From a checkpoint of a small contrastive image-text model: 14.5 epochs.
Rows from block 9 of the image encoder of a small contrastive image-text model, named by matrix and row number. Rows with one number belong to one neuron. Each number is 500 + 40 x the weight over its row's rms, rounded and kept within 0 to 999. All counts start at 0. Numbers have three digits each.
After each neuron's rows are labels from the 100 images, of 14848, where the neuron reaches its largest size: "strongest on" is what is common among them; "peak at" is the part of the image that holds the peak. Only what is clearly more common there than usual is listed. The data: dead-leaves pictures: piles of overlapping shapes. In brackets: how many of the 100, against the usual share in percent.
# gate: MLP gate (encoder.blocks.9.mlp.gate.weight, 336x128), inputs 0-63
# fc1: MLP up (encoder.blocks.9.mlp.fc1.weight, 336x128), inputs 0-63
# fc2: MLP down (encoder.blocks.9.mlp.fc2.weight, 128x336, transposed), outputs 0-63

gate.210:549499513529474548526485471504517471431445498567486573569474455541508460477453471542483518476443516522479492515520461449458482571534521570483521494526469515490504504657502495493581518531462494
fc1.210:493535515399497566516508454547462583541430518477477489448494540523531504501463465513476553507471494477547502495464526555546481582472569525517539505568517465507500505458498456448457510574491464
fc2.210:486382489467469433553478551470512505514512574525451474467485529473502494484525476511485550429536531530421491502496530454467516468497466473491462401484432513472542501569483467514448418558497461
strongest on: large pieces (70 vs 33.4); semicircle (27 vs 5); circle (25 vs 5.3)
peak at: bottom left (36 vs 14.1)

gate.170:544542454556486455483581537452515476509533546492518432517509522486565461476484621498567434478527456472492503406522537561457506490531532496509499494470535473500565530518480465518466501569507540
fc1.170:499526465459454476478445556512496432556539587548551522493497471467520470498471485509594541505527537602477527486502458596487502497444473516555500449467493424490486512492493517508491515518491527
fc2.170:573479554540492485541441466515467477525542468497567417572441441502556465528470497472588529514493504477521502534481514552571475497526542495484530506535496525497570569452541569533494483556521479
strongest on: semicircle (33 vs 5)
peak at: top left (32 vs 14.1)

gate.90:526496497533432559503498500409475502456472527516536520413465451525456512480506497476444569515501514478523524448502456487514492462550566480492495444577395501503441428511511515519481498506495475
fc1.90:493480526593463508529449556530511473489532469487549569379483515508515495542513480511526527509473486528556518461446511541553569443423548568495518533430482508504480456502462493569525508531509540
fc2.90:479461483490452421523543483518589586571567489554495506545477507487575531522521473499479535512505569438507460590488538557563512561545576466483487448498493523509529439543535495510516457544535569
strongest on: flower (71 vs 5.2); warm (37 vs 14.1)
peak at: top left (36 vs 14.1)

gate.17:445602525520527527550503499497541464519426486502512524503470460541556490496532493456491502489508400517505491484479507487469479517552442574557507486484485565541560490460471481384486486493498483
fc1.17:469577446489473557456507498484492513507456536493453497448498396548566533486507475494387512543429431499424529429520435509486528533507492543509496487511522553545577560521458524490497501541512485
fc2.17:527471534567532486533463552471485482502486519547506468532477472530497527492455429528462509518470580583523508444432549517553587506494436469532530500601495480504527601396485491502455486522488469
strongest on: large pieces (91 vs 33.4)
peak at: top left (39 vs 14.1)

gate.105:480559473513435496466523494595498532530511524474473500511448476442379472547582563557493480583535537475481452500559490486483530483465587495518519566520515531490505487535550493435494527525535478
fc1.105:442517431518495551474539485489551448482527507520534464487548504525561486474462372558502443450527451498474496556512515531477461566474460516507464487459473439548459503486452508469415454448517582
fc2.105:505503552533534536564522486495550512578618499486496474521556513486515551484500529479572424538515488462531518420632517459481555585561508554446563506478479531522524529476579542525508437500502506
strongest on: drop (25 vs 5.2)
peak at: top left (39 vs 14.1)

gate.114:564498523445570469582553443479543437506513540484550486566485533554597514499479519485440504485506521560472513558469502484494474514483492546465503482478476516423463545621453480556549534487501565
fc1.114:511481505469515486531549486585499528538523488434604479513584512526510511569507536521524448474524444562428540561469489470549471495459425515556489521477431460478439511548470536481513545465474487
fc2.114:431504367422478546472458505487439511489548478524451503454468517512502533520560596518458462548496525474592460484478521539443478493498492515466542549534508490530415461472490399523487416527495505
strongest on: star (81 vs 4.9); large pieces (60 vs 33.4)
peak at: middle right (25 vs 9.4)